A small multi-label image tagger, trained from scratch.
Model: 3.54M parameters, 32-pixel images, activation relu, depths [2, 5, 2].
Data: trained on patchworks of several textures, 72500 training examples.
Rows from block 4 of a small multi-label image tagger, named by matrix and row number. Rows with one number belong to one channel. Each number is 128 + 24 x the weight over its row's rms, rounded and kept within 0 to 255. All counts start at 0. Numbers have three digits each.
After each channel's rows are labels from the 100 images, of 14848, where the channel reaches its highest value: "peak at" is the part of the image that holds the peak. Only what is clearly more common there than usual is listed. The data: patchworks of several textures.
# convs0: first 3x3 conv (model.blocks.4.convs.0.weight, 128x128x3x3, each kernel summed), inputs 64-127
# convs1: second 3x3 conv (model.blocks.4.convs.1.weight, 128x128x3x3, transposed, each kernel summed), outputs 64-127

convs0.4:078132132120108160150105127141105129133128131145125133153146124124127107106112097130121145091133126123120135138139153142120121171114112100139117123169133125148139146128127127136085131149135093
convs1.4:071117129130123127127133127119113122134127127113126122128138095125172067112144137141119120104143155125138132127143111102129106092132151076132127117122137130110103125113143142121077143111122154
peak at: top right

convs0.86:155123102133144144064172136134145131112132141131123129122128136131120126125101163131127110139119155117130128138044107123101131106122125105125125128071125121136128103134126128119133128164129115
convs1.86:139127164123150144034110131141114108129125121160119120123123123108119104122108124139150133175133085129126141123061145110129140151129112044135133132131132117131132090128128135127108123103117142
peak at: bottom left

convs0.24:135132084130203115131154132130134143094147148120102122110142114130100129081156127135121154160141168105145130117145148133150118146135132160128126127097133131147131145134133096143111122154125132
convs1.24:132118174133075150104065114126142147139118115132076134124113140100123124136095086120121125132139085133139134148112135132115134105123110101131136138124130126156120112132129138133140132112120156
peak at: centre

convs0.19:132079128104148096107138092106119130127135138091080104140110132049148094132130124073124101127083161057116103111116125131096123084098115137090094117142127118140076130140142116128097127141128115
convs1.19:145121190109121116094128117172090185117124127154128116148151137116100137136187149103116147132167115144164152131128158165106183132093187156148104154099132104131116125146144150125122116096129089
peak at: top right

convs0.10:111095083127113182116146103133113139102108126154122126125126036098103103126101156135133122077131127157089103115166125086149104109091134117102109121095112111110120118124118068125119120129130133
convs1.10:118127119164176132127102144128182097137128172126140119081140192077165147153133110113111123148118127070121068098110123109133146150122153150096109148190151133139147120116151176161147085119136133
peak at: centre

convs0.88:125091111109131147104145047129114160115139130119157102136116067169102114079121112120138142065138134156121151153139129132112111098087129151118146124081135082131098131136128099129096118130118145
convs1.88:126112157099147117118087113125109133149125093107118129075181164094148142179096157136097132145142144087136120152093128084151141146171135099139077125182107111122095121103102197097135160138137081
peak at: centre

convs0.17:127158094123117113123124135143132107136160151146129172161227101170126142122117136125098129100074128108122123119137125121158188154141122115132120143112135128132119154115137129147121128110136124
convs1.17:129143132099171083128105123115123167142101118130112092114080160073116101172133116090094134149062116165085116134164134128119138104060128127106130064111098119134093125114131163104123091125137129
peak at: centre

convs0.0:144133155124139144116116119122100127134128122127128123130139128136184048127146151118129127160112125127113125109098147152151125127124139088122133124126125127119132116133129129137000130094130046
convs1.0:131123149124103140122130123121149128140121130160153126112120122122100087112091139132127124111139131139127130137114134086138129089134108131131122129134118132164124131130131115124000121081117163
peak at: top right

convs0.12:124119114095130116124123147129152117121120170119157134075149130157118130143122118115139121120099107147024122138115123150139142129143102123152150000104124132126140139106133143139129116137162130
convs1.12:135130118150134109122110099127122157131127122150145118095114104049128114136145132138196118123153131112180150122115132140127129133084128128081113147102069109124163110118142151115121142095088141
peak at: bottom centre

convs0.121:096120122121125140135143126134140131154118126141131128137146126136113116153118064120130139110145133124121120135084128129141117218116124126117122124104121131136123145127126120126158136147126082
convs1.121:035131127134169132019149126148107108123140128101136123121134132127162116110139145131140136118123139130128140132144149121156146019129108094132122132138141123125139103125121134127113127108135144
peak at: top left

convs0.89:118112096149140122114111067124140126156106124124144105106162140172090111142123136115088061111124125123025147122116114131154060137169148111139172136103105130120073147126119132172127092135114118
convs1.89:136139146062130121113136100103142146145115098128151125120133107095134131145151120145150115147122116137153109142114132109131123134060083106130054128104120122128068127141117155092135135123148136
peak at: centre